python train.py --model="image classifier" --dataset="views of escape-time and Newton fractals" --horizontal_flip=true --head_dim=64
Rows from block 3 of a small image classifier, named by matrix and row number. Rows with one number belong to one neuron. Each number is 500 + 50 x the weight over its row's rms, rounded and kept within 0 to 999. All counts start at 0. Numbers have three digits each.
After each neuron's rows are labels from the 100 images, of 14976, where the neuron reaches its highest value: "responds to" is what is common among them. Only what is clearly more common there than usual is listed. The data: views of escape-time and Newton fractals.
# fc1: MLP up (model.blocks.3.mlp.fc1.weight, 2304x384), inputs 308-383
# fc2: MLP down (model.blocks.3.mlp.fc2.weight, 384x2304, transposed), outputs 308-383

fc1.699:427521481431469480544429490491508505582557470430483549445544447492440543435525480425543497497495502439600545519531309449577461576614478498474395418477455477479422414461477468501496524479409568380540543507505504495512516548478499
fc2.699:426530432541611463463569581542478534441464415510502464531544416481552606550516541568464563531567492473604435532451484500465538461445568536460385579456593539510487376447511402479414384458525487530574541457485515495382513566445492
responds to: warm

fc1.502:515469450604398461542631532490486583504497575481435437487471616475474415496521490498554456369540411519535502489376477535473473526499459508440459510544472547626546490588507483485525478556523456509489482463491544507465389415564455
fc2.502:484442492432416542575530488461500617534425636456476553473588556519501506445535549478481396423473483474411500548555467538442439471516564463503482469524545460450440416414485575373606574569482428414506513497580519580510493510569516
responds to: dark

fc1.63:462457496403540474411480532528498466479556471468552459607520548552473459461410555516484550558484539401453522556441505546471547468476498537458582527551503413546536502524484543485584561482449530489509525505481502430437622554476473
fc2.63:508418503455385544445508494539444584465527636505506513526465522584514517484461586484384466456432408507584481464565489587504519650480537506547453477424546456495474460510491526573472550535476480476480460449488511464477509474481481
responds to: grey

fc1.227:559517402570448476569577471468513509499473509425521543526488453569483591451601481518459489527526556449559458503557494504474399458578492592578489541402464570538523522533469457455505425465415443543480501521536482504457494448519460
fc2.227:424648460535546474475494592503448421564469555474521550461493447551470552406511473556577464516429552520478508438470466480520537508487514562478558487458440535428534502477492455521430398476503557501618593534514485546504521466520498
responds to: vivid

fc1.424:545511481557471471599501484442528459521577515462439515560498482583485536521497485513490601487620484561528508524466602471531442521531508435453498483695553487500501509473471528506497435556382506505450495498429481447497511505446434
fc2.424:403424428596521486582499532577634505489435560512418551538546550409486460474495495497482489493560541565538581517516500443521486501533462458515454490551528533463504464462529434495453454552482535534526506631530496485547464468497571
responds to: grey

fc1.191:505513423505510447438558451482503530478549513529501591611460484562540439496388483569545525468514412449442537492546463453495436556551515593461541451456504526406541460480511448452403480521560466444451460478484498445605522446422542
fc2.191:516397496581458584428398450436511588485550543505539517525499484515472502471412452502497552501495458521509474511552503532507409489537578498390491388492484476483529487651468472533463445483501491602515574570453574464640542563465458
responds to: earthy

fc1.501:541438432499491505552622485508508481535410428475435495573510492528487478616466432499514435455410467505487579467480451509577470584500449521591516466585465550575520554461538400504430498555598498549436507485493531457562445453468522
fc2.501:366494500451515458572529509513476598544500427485568591595517486541486528423402549624558472456535523460437549455594586516543430479539582496491547541524471451514490522510521457448704534517520490471488533488487594537556508492430467
responds to: earthy; dark; Newton basins of three roots

fc1.45:506479533594511489553434533409468523519514484502604546434527577475514511609568478506547569507527485484572483518473478506538488573504451413594435537557366368461460497517521573555511590550527493455460423473493448598508477555530527
fc2.45:505483511551393549528422451507618524566499623523484445534429519453479509498484428491532418551626493523587649598442480519498477528448478457484490527455496575502454494569425593546485506477431527536519499471520514498521550523477515
responds to: warm; pastel

fc1.210:495400533579456533494502552638500561538499497525480484449486538454475425473538445537487464500489487540559514534394478449579594458546492443412513512441482400510544472463526557510485520533543427536634543505645430429517448417463574
fc2.210:512518453567380445522554508482487440595411472467497577530513447462497510505537511634410543494522467413491480483540563530563561407423473575490510436497476523478469503535521512527521491570510480539506568611469516498484486485463473
responds to: dark

fc1.427:584499546500454461463460534470554530505448536540389521566545516455577544401616473440444509439481454606466561579490545438497435593545454516536516516480528468447459535496478567433434530415485480493495468499556608640513492473505493
fc2.427:582521464604556485491443629420553441525490516539510432422382532430402412408448497426513443463402470495567527525458517545610510556453508464592601460545513480506518508481535484529476537439504403435498535396495520588492449392545570
responds to: earthy

fc1.84:450569518476463542482420512505500514528505521442479546547566464429474521542582561530491517488610538455523537489612544436534519542525475492482484533448534515474411545563455474437531528413591457481516480453488502590470431420514450
fc2.84:500543500404483499511500529461479514450558559456493525495542494477566423527471572348607456427552495462509501519465528493469535495534608420570479415570529514521431383417528436456514433544408524460479591505481528644538447421538515
responds to: vivid

fc1.747:519512438471458518494569478476517468520536443456456535444501433428469523465557602576459467523507515422522465527540504470481541418481497530477345529413504508492500459468541392457381452473600517491475497494558491551577478498471474
fc2.747:487533437521424450519556572523470500573444548524459548491562481505491481452491485555426447494548523502546584405409459533534505432480523630506521563433495409472652500497512460453483406432466478479566555451451478535492491537402489
responds to: warm

fc1.394:561531494613466489493558516452547536481537509527451501472482497527505472520439426488469522476380464430530482494502485541524481590517505531530497521621541518489632527437451531525569506453450464465501440432482513459507558582492563
fc2.394:375471389480587526476425457521501525506524540517438514489596499484465538451551534503480457475416484444373371476521546553548492444519474520514565431385504526477569520528513429518593514477561443490504471536448622435576489485481541
responds to: dark

fc1.6:539531531440478434504521441453482463437500528562516541568551538485517531433462450544547500529495500503530474576538480469485506416514531558578462442497510452444544467547477411518631647503450471564455482552514445404475534472448523
fc2.6:550582549559438554516490455511463402511440492486507403524437559448656455556490562461499469492526541540476415474520504480526474424542520516523505478517465465562484695539499529593460464496580500483476491537576510562516539485451471
responds to: vivid

fc1.670:480578515494562531530440494461473550534456425555559405484570435488448441424491445507529501462556539393562543482551449468570542488530513452503527571526446443443510446551439513518574578518531504586462521588504420539431528544409510
fc2.670:530569562503424551487471493446506450491504526532477408472505454462504535468514516519437443432477477460533466485476561416546487571622535484526571494490559471557529530577509556469503553505529535506442546454424522450457489481576537
responds to: grey

fc1.263:398501488499525561490546515460587435545421501457522464525553532461499444484529535420462500556511532406494564447439426446521485558452422610401650486454467516496518519437457570544481525546478476415517584456456452386506559498582489
fc2.263:590420560502500500516531458500490544422534594581472495457520503477635577472545459465428428479526463536664548441597551585512538554533536510529536470413568572519454475484472404473552430524420437548480480447520487575536490535486456
responds to: grey

fc1.664:417573460462522506514498521492525448500483496498498432431611558556425604516503476513535500502471530549502471481555453557536486575553482443484458468488542435484504495429473548466519589562541520383483617532453439441530484455567508
fc2.664:536461494488549479462493523534514444409487494480506422465551507447478493449385596579468479523520546511534514498491580487483562476530476467456447465516387452458499496559546507419541514530497427495454529401456576577532533453489546
responds to: earthy

fc1.298:488514497552417569519520565523535479468439460468381542523546524494550530449487445424533545409529497600476501436524551493501530496534548440531487476541476454502417437548487586450382519469562478481458551509617455530523464487566588
fc2.298:599519466504467533537439637459434521478406524447579371486478514429500510526524488502479492450511512493603500575554461462542592467523505438505551488579543515530520550494482489532533513495519396459491548416430455575584477372500580
responds to: cool

fc1.220:578438434475462525569544492455566540463444415438469563448596445495478522469518500514536524541410539440541489514596444515464508439533433447521544489453550496483486483541479564437560500403533525559485511529562540530503493492540454
fc2.220:484503445598435462466481599512516390574456501554554527560464476432528551401495462594529443493528556441604501511385451525485518544451468453400507500470506513464534473510422497458338418521396579501578526473545473442513552591475573
responds to: warm

fc1.599:415445567476482564479477501434424536470459482480501468518464515425542483475559492496458473475512515514478559510522524533522573522534500648491471520546601480525498455599494551532502557423416496510561534472495568569543562515455539
fc2.599:500559512584457561487482540497497524431469505460391412566514529498513526529514520545588472438528518467554444503574463485479545432558534465571488488585547518531567588472495482469653526511479471469577455534485418524518513442460504
responds to: cool

fc1.487:442558563458482507487463576463545515516429495459410466459462594520527594414453493440483471483522509483521511490486561489524429470467434446496504495446434485588519503580497482511406515425545471464461491481530511677553411579463478
fc2.487:449467472522538524448492541526421483457493542526463350531557445447505565497526502474542435451551508478555476489546460376518506508546446414448489502467524517537496500517553520403547532601595464487512579550496523539475524541456491
responds to: grey

fc1.223:545535474491500595525519445422519497480496542532506567516488321453587488616478546508419487478454440451454567445434502546462450492507524430521434533538531488547571554474565510438425441509397486477487533504506394432441494471521486
fc2.223:443468554408410547522579455455490469459498484463587525530494395562578413417443633440467407561464507463552505560462480461494508572500468513522498457465530480496455409543562525580484503352486492465540529493562492578469427485583448
responds to: warm; burning ship

fc1.659:418523492465467532576508568541475511582480520493530469547465532538485470485493565519524502475451524564608543496524492500564458464514508564464501480484489557504434447439491613492513420449488453543570408462481509445513510471511534
fc2.659:492505491496499519571486478435532529448522514539471482519382470339535498485433396427555553405521415539414569480466519517570477451523538507558503508475518498506582563456513473582484464479469532578434456463490443429444570465489521
responds to: warm; grey

fc1.158:486536521512474497555463467458528519541598393543536490558545499526573541483518544652438532498570534505575442564488531461493486507481524544501456503485373469546441444502507501549516472501404511431505615484459532479463574476473475
fc2.158:535504489506529429512480600471445399525450490515461469488401498443471527493572400515494520515506497532478536478548531528569526481433481502560490483507537458490547474525489516501402501498463556509505429439541482504416493566526523
responds to: dark

fc1.679:493493532569475507475508468599491569607577343405444535507519509527474482517437470510504483544467512498467575423489543475477523540519502564538569508415497637524524451492597556529524554513522514442489556447398437394480497453511528
fc2.679:421486511556550494523447474446504579514524452511435463471538402468526568430464560475549530540468629431554494516555496470500497501468516556444561462469431454480433546388491464525474484491495438525543600500462512468649491561578499
responds to: dark

fc1.725:495568482414494546577529525531457510501517495401594480524546574551580458467435467583427482437539480531541501479410535546405582507530490549545532509482401528494541549468491455556651475471545511439500487511595544481514437504474438
fc2.725:549470502485506480427509536491479438447537567574539524559504552477485498572536535535513467509498509529573493527482574519473492502345511421504477503578494544495481473454468570543549507555539521553523608455519475479535510531478554
responds to: pastel

fc1.689:517455488555518465469566397428365432483445512422531593494526470554381436473410557462506530460514449491510453468421478585502512573530464617447476477423400499503587541516572468527539404525591489495465400494497499450507488517488497
fc2.689:515516480558518487559454574486438466621546563600519477373460434617570450525586521532537509537529534522448429468510554433511496511534566458503495454522487480497528560451533485515425477447486480569500538507498516474541518465491517
responds to: vivid; warm

fc1.581:476483480502458477500436426361425434429513496472533582550473560532462516488493499508518506483560518506484458469469511580449483433478463436525531508540419571556544496559473429500491391525500455506453502445543479484477425562582521
fc2.581:495394517521454503584423489477520457533505554500509525587411489434525432581492518532486585517574503428591636487529554542531547517452499466503448492571483504452542546538479449527456494474543420487531401460472558475588512495503569
responds to: warm; vivid

fc1.604:458622502599464490411524385536582548486482543480552529618507582543529479533485523501413496529538491490444463441483476507570454502511574535541417415507450502446577499442443494488464528589628526507427483509486450385519505447490452
fc2.604:499543498546511495523495494500438563499493499524517501547564539531494469496431520597516474494549488456517530499493517594453504435443451522430538465518439482448605557520487409468676544520501469517528474478342628469439515506405535
responds to: dark

fc1.266:533589585481473493466415482503492572552514447510555439485506570560442457454511364604477457475447459450511526518478540522557581564516401484487497550524456454509477509477447536441491506516513476570473491535541519506438515507552525
fc2.266:449577530505596540488478376546504444472431479487537583407495422516529472596455503550535527575418587429490492493549469454524470497496516455591538537488466492494534483484558550452515490522599567421461503469378428594489530491482484
responds to: grey

fc1.181:539474464582402515507451580495459470465502452492519505417555512491459572445504560556425521433442453470460498510529399533489482443605473514480532440441479484462464554543529442425546442436553514563517379532496539493355453503415563
fc2.181:458544547452597447542464494590472494519514513576625547502491543627550442540539507502522501455516563511535448534512544516512562462383459525448517486455416485506390534489520519491512405494513489452558493579582523428500535499512487
responds to: earthy

fc1.278:550542484585511472528500477522411418489452483443502545539491552640496583446522493530494415489446516548529494395589503517557435556573518472571443474416514544476574603526406427542461525487473504525511431455484465418464459447446485
fc2.278:438528518550486451520437440452465534502422505554564457433521498602527418492422531441531534561440564526460526453448444565497418400568586549535549516466526460516481509482522494600424470419552518515550586557552531585471441570438543
responds to: vivid

fc1.624:504569538495377528464533528505513413604491532471465526538462404539467551486517356538544558575532453512440495431426467431463488507517548579480491484510480500499538480612451551527399519552441583587472527445415487404536484542378434
fc2.624:471463460562498549466447492522500601440482440452512557514532548482427520517477581506458515409449440502416580519524518546558443464488567522489505599437503472517528442495469512511529516536521429515507514490455546434413429557389499
responds to: dark

fc1.205:460568592483564550454473498531565457444518371569487538530431468490397471477541489612479532557528450528506486486465466506588535468440508501449534490453376493487566471538494466502476494498574428528543521488590515496530528445538559
fc2.205:474466532627554468509545528483504493575465503449501488516426563468445505450528553623576489477468525413465585609546506541500520569433540520456546496491502592482559473516508473511498541529438399517489524419460544512503368487554498
responds to: dark

fc1.569:442448518493547472543434523521558486523474542435545434429542544536554552492523407496566483518560477492515518533459427509486467483448515607579486524468458466547492509456449441422483446460576558441558519570607511536457521555622492
fc2.569:474584597468532336593522438509531576607525471490503474490543451529460587593492570558536479536523467462483577538544571527517531526409532472547456538576557457561481517438533486516544566504420554469519590548478549505491524453428420
responds to: grey

fc1.104:525496503433578598518483454478415560485485482504480413446469502441552535425543417502469491444497527497478503526533522462600504432520541505496495537470500502535552502533424530570539496457527521529471462511471488542449502552428484
fc2.104:539505483462400507433496398495532481476622491484426444457458474536508588471488575523418479497480449416541463457453569509586443466551555514492548464515537506496580532501459539474517526468545436454505500448462578498506445458470531
responds to: grey; sine Julia set

fc1.74:432410479590526563487507549452385485481464492584577437549529395543495492416512461469481573528479462535483542510478508484512515585507387487488475509501489567613482511518506544478498599441498515612533522505481475505550466547549582
fc2.74:424492491479530479468447480502528546595527489496523424491538469530417427526479503621506480437521487491478438433480550546467521508491505541450543512496495370445453466528477472434478515508568506428505506509480523415428488555550528
responds to: earthy

fc1.646:525363486552409530552549453575472580445538418481431453566550482503452514475458356477392504395448581443495443558611579535516478475485440507578484493456476479552504592506564494502467439499526573502469486510613467446421521456584596
fc2.646:420518511460493456494496592501509444554482523525416415578414477598548451475534430564495541493487508533560457447495479592586527456568545471509460527405512472470440441522456513510625441495551568440526527488504513499563566400453503
responds to: vivid

fc1.579:411435423456510423439470618457542512487614497496536542494553503490520475425460515519505512461510467551556504554437481431509537599516427423441548447476456472436422551481482589469558525518485449532538594574598564535480483504497587
fc2.579:519471559509494502496504541521544578553478528512458397479528508539535549469434606420490520415485444501549554535445530546470557550580499482524575428474401433374514616541563505400579510518484427487487585571470542473498498462579545
responds to: earthy

fc1.375:525443505483493509506491459557443516474514430493465435577541562444417552444411557573577465551496515502484432476461526456445480512537511524405508504503584489474578441511467466511483361531403589479428410476548545442379518521556538
fc2.375:488425461467466440547518569492473477419588592442517472526467517618437497455513591585550437516566461519483499552521476483503545468526492539519526462521526403450524486475548541441525465548519575457416413491507533532478543470509455
responds to: earthy

fc1.401:584496484512517558619467442434503473538524459603521555503539494494492499512380453450492529498430571449444487450402494509513440508494541472464502540454560506516514506477479465514547527576471592404572397454462474464410496567518544
fc2.401:524461482533516449527398466457419432523501528469473467517525492433522547461515562542481461425474524503547442469504583435497520524562450524390597458477501539439515643441549507557515530534499462510521431477451582486482439465521559
responds to: grey; Newton basins of five roots

fc1.280:400576523520454560483555518447558532599464505464426525633481533533386509486477367532537501415532541491500399496484510502546505473575558472550507474526463501535508488551502509529400544560555545487505492463518508456426483493562503
fc2.280:469552495518469547383428528489571632508431453451584574467496478460453472529460477502456465398390495416504531504478452540467444419614480440478555529554527508540504403458432506523597544510482451511456531484496513477476490472481555
responds to: dark

fc1.164:512441429518554521551470385404495478513506479486502462514446487545470596489400487509471501530517527500536416445459587486498531524530470532515439538469556419433519532528454465577503546475416538505566441516482476534506434568405590
fc2.164:525519458547497434468519514452463496547526583508427500511476422426457468519513500506507510385445498517562390406473549467494491488527432536477506521385537459467502546494501532478548536529515510436541545454407524497562479465534513
responds to: vivid

fc1.415:423469593459492545613438495536473475571537370549508469471486483475480573411469489476495508486456522515580493456487532456514494473510458490520382441514535501522469444519547561453519445476591486612438447529548386529409552468521553
fc2.415:497441527481478440489595531454639595506585430558566390472575426505438488574467509534492459570476466368611451566569456494543527513479548430533512553541540526533386457560434543446537500437520480517546416491548482594470493579492580
responds to: earthy

fc1.583:563527435458491506455499529460461523522491472502528442483525443492476476539485443625419513514487485439546531569560473479515493475501503495515574485525511508551469580549465598492529583552523533557473477544453430522523516560467508
fc2.583:438491528458479442476465453491507506548503517448452436426416516449438503510503533481536415418448545440533532372512526502548499549550447495611492569459507556505424492520486543499503478558499531622403594503459549408521548519568469
responds to: grey

fc1.397:521520522573541441453483517519498431552503408464583462516527483443548444529514447492506507490505424512488626474476429481534545406504424507537484560574507542471431566437533486449469473470476485555528592551485483569512606453531537
fc2.397:531560489475468513395596508543496534451435441512494426466453493444543525512433501463504497442546450521497448455480484457423472518474569537575504572569567455503445563548586474491517443543538498489457537515515525514443563379496419
responds to: grey

fc1.390:496495499588490528538555424566487497495464503438484410478429556593372461372476379599564512476443499537448436501586525466514525523537476508562555499476458461569536515544487516607524532467464513627495419475495535508495446432464536
fc2.390:478525493559391410449563481511527458524517516539494472636493496541564464421507497523455498594461461505542457524444501522496561466489480439523540563493475470536553523562544528522446463438558581521540547553527419454531487472531509
responds to: vivid; Julia set

fc1.461:499519506516527501498552515405539579526509447439519423454479528471559462499486512506449481471450535476400566484511425485472441403575454457481534480533446543516494491570513608573593483586573563505475507456543573501621546582469511
fc2.461:516492497518457516543428548557516639414528551533498520543549505589540438490464467405571448436420496533546486533392398460438469538540525504556472428610421493494496513520474447474585488532501451453535450499515598510517526471508515
responds to: dark; vivid; Newton basins of five roots

fc1.454:516528448515533421538474504505537590463538616409553488445552488466521550405524449531507550527418455570524475518512467463540592489497462500552591518454506514489546529544422519549456427430403502489493516545650526555436490453536536
fc2.454:531595478491499494497572523453528447523461530567486526425454430463600529551539515468509561450491540512576410634423571535480588477446536409430605560487435435551468465527489617418483489446520438439469551511584557405496490442509456
responds to: pastel

fc1.711:465498408532529435460482523450462508451533489447563517513446463466493425526363600509474521497458523400467496550435510537446544495433545485524590503538444476501425490539494484527537589428518442458498464480469527492510598553466529
fc2.711:501403557516525575410497501613398551510545470478459419447452490422532575491517567477469457453476528475598441458461461539525461581558540511634536493477546477486463423505576454513424397554389507526446433449437578541427544546521430
responds to: grey

fc1.14:506474539530483459510548485539548441509485447485440555578563431443514537570605587514560472447435451506561433519486415488546495483485501504497543566509535428548451454522583526520611478428545504528540497487501420458516470511473531
fc2.14:598469521470481410567564556505502555545454500553553498547509548503508461491545494487497480497424478476456533580471452434443485526547557566498540468520410578465486555555504521523558472467447504482423531541504553467468588499539624
responds to: warm

fc1.511:531506628570414564536434608519509480487462444465369493592487488447564531455597432447424544379543521548467576568543567501423465503543587509490456537506565511478456421459542490453392519508506479503434498419580500523510547429593522
fc2.511:618541516526417541498456586492525497550456487443583498496468500474486490470454424541576419555470490476542561528530565539535527498478486502616559470503534557444503462443520486527491452530547422532565563485490459559579471432519555
responds to: earthy; Newton basins of three roots

fc1.296:472548537422427503514486433461525502509565513463490577564585495502457431492548502506419539456436447419448532451529528446506493373471434437488546523467507466494472444464479507441646508474509444535538549560533555469545407491475551
fc2.296:523450524490477580423543516453493598462520496528469569469514485572524523483479629473575588446456499504371469571485598510472625421468488431513626496563377469541511525473469487531598515545535472451453563508386459475556444434516478
responds to: earthy

fc1.293:479553527493507511577496459593485482467523487493565399538530515525441517535550471453508524540366515540486462488502423649500391639509510426485528478435430501494455505456483540612489517588526465532406496441467442511476489507492505
fc2.293:491579529496477392519488547482542393431515521471461460494565477491544517556406558472562452457536510584433488518506505571514522545474560483459502416462496459514497573545618548545443433507511461538452499457453578529454520539504505
responds to: earthy

fc1.419:532481536564494430587515489451550479547555534555498518580557511438408457580570575509477516488502457555495537533425556484511517532556458382458475532552507494451517404477521492534444436440542460536479517495433388496466466529523506
fc2.419:499543627480482468588521565524507486504510455506438584463470432455461598478479459469515579512418523492498461578512505558536572549469509460544507527630504540441571524499529516456508538538491428500517468598482489522490420480487586
responds to: grey

fc1.224:524531473568420489475514498524519499441482536538540527429607564483432577488491502512523496503519519493517459544534360387516515440455476480504515486544412389505564578539482445434506536537451525496502463557546547569478489491558596
fc2.224:484500543493472493462528525519431448513580505461456549466459487535510565497542516459505512493539501473578472475420512513458493489454494483479561458521526483505480492553511469495417500550443425443533490460601562456462492423587541
responds to: earthy

fc1.449:519482425535482537538529507443516468440476390474483461488564458512513604433511498516461466515450492449515457527633441518505582408502526605500460465386520497470534523583432443583414535339424521460393469475561532602402503479544525
fc2.449:480525486506425487505569560515505434529497528568435550428531421504494497515491476637444498513453523499587511534444495565502513495511554567457496508507427494515580502483467584449443438465466480450515463512536511441587526484532452
responds to: warm

fc1.46:512533537489475475454472484489498475505504520465471529469459371402485408458503421500517475484579467354602489456494525439534525571541461374556535427503488531454488517479507578501520602515440530497557465594536542514440569408501501
fc2.46:544416496428471475480452499493482467529516666503475541475518494552608433443444464481520480564551563528410467560483516572490496476482584473513504537445515540517556572577471469508517468448514414445565471476453511466437562489549402
responds to: vivid; cool

fc1.429:453523549378428491497413472521488496419515512512499390485493457555528566602517529498560472527584559536448465578490515488555525565509447523528519562481470479479521554545485463500566529558514541501431542424545464477493511480569540
fc2.429:570503500443490401518583555540532514534499546412435588479412490511578457459454467430573610496450450445502533468392481488451447562524504513481566514498546483519503511485530521485498591487441395558503548460473372495519581536509400
responds to: vivid; Mandelbrot set

fc1.96:532534452557524427558490499587479392564479461495539535514450418544459543441466518453490573497533474527486492502565473519596501478416491610519467521487517421548419516492510500419438516419547492462495523489559549527492565439512414
fc2.96:441406578468522513443489546552435480510510517521533453569438396447560510528408561535557495490560463607529557444486595477495502543420467495447480575357399416490468485396618499537444490533502439535391548571394478472504471554504493
responds to: grey

fc1.705:347425516523445510472464461483461493505503570506528537613463551441518449505530531404466525475474466471495534512574471445510404476525475570468528604480493506453432538452503491558515532464546435461452474479539530508514484470380476
fc2.705:474512602417428492404482537507501606430519557443586544392490545497522492443526560486469570540436454556493495573519512451376443539512522524492413504534407486573497528512549525530436546505461500500440637500542459455467558503516476
responds to: vivid; pastel

fc1.230:442593492623471489425583459516599554477479555476496548583531547581468483581464499554391485495491483454444440455524446455552455528470573546558437399557415536497562473469489467533455479549582507536483527508475480384505487403504464
fc2.230:462508513537545450535519488500459549507506490529536539560562555538492480454458559579498496491503488482477535476543538553474476413497469497433572473494410489465601521533503421435663516538499410512542486480364643485482509528439518
responds to: dark

fc1.402:582536633449422461398468446477477449459491544421461463519506479528467505438547516541519545471484543611563620539493485490441452503532577427507498514508459520558484488554475511466448552581424446505500537496502494461476431487479464
fc2.402:494474547581582426570502494415432578483431494545515481566587544499525577495565435521449511571514453556420492455547447512556487451486521518511517440406455494531468531514553423526512515512474563571472433507445553514503466562516492
responds to: vivid

fc1.548:490537509592478473544520528494499492492522561601453455463552440477559508504490461537535533510395501542423487434566408498567456593451476544620422486512599443450428480492449535570490565508463544482472511553542534477506510468513584
fc2.548:628477538506489420537484467492535434508489453440480471532550567498464477565501495562449523495473514578420505518359580530521536406539447374494571532583431447470566531575530532562581514538535511549514511444486479488548496487570500
responds to: earthy

fc1.292:454517508501454516561532447483440498518460526498496563563479562541475449492451469447589541442525477549485428398549505526529518570599547570466442534497556477470451449564452522453489479421525427428441502499498443513467517529521543
fc2.292:552487528488459558533424589410355468466436581448525413575459489465595540547530564476500513454578511521522422561543517420514557458558492405522487496565476465522553606533397461463539493508529446478487515449445430548588462375547562
responds to: warm; Newton basins of three roots

fc1.307:514546564503487512430552533577612510517408513431507456491533403472478475512562456484487424545442519480489534533506545457453485512504437424438445489522470589533465504420489550505500559556435449425556499518449499440448513466486506
fc2.307:477580555511495468536501464485453479462428588557422542513504448499508532537479491551582491490501476458526449455516528504511496513437523447552573533470546521520532482484486445508501541463464461490561480544528480441590493515484462
responds to: cool; vivid

fc1.168:507449560558410500478430501561646529558443504464548524517671499418493419553503506550482506525522445502484554509389562489561522477517438492504460639410440482510520437404453389545537545503514532564492492489330352483543408457524463
fc2.168:478540565513445528573581460532572526521514489533506510470484500495506503632478525598505483495444470500608496560496537444547506514451561433585591550532537470496452494523529531489558448523475444419476618513550421494473453512507460
responds to: grey

fc1.135:486516512553485387492455548558546547509529597488628494576567457468480534492518536483450487519503436502539566552450582575543537478510541415499519558495503511491413563402489543499456497482536419518457541431530537527466509431553516
fc2.135:442566509497433414493519518548567576532505531474529477503544440417478451527486508506548421430515431584457517477563445456561524556463506449529530540492513466513436541572421476502482501495532464554564561514467414547510428497529522
responds to: vivid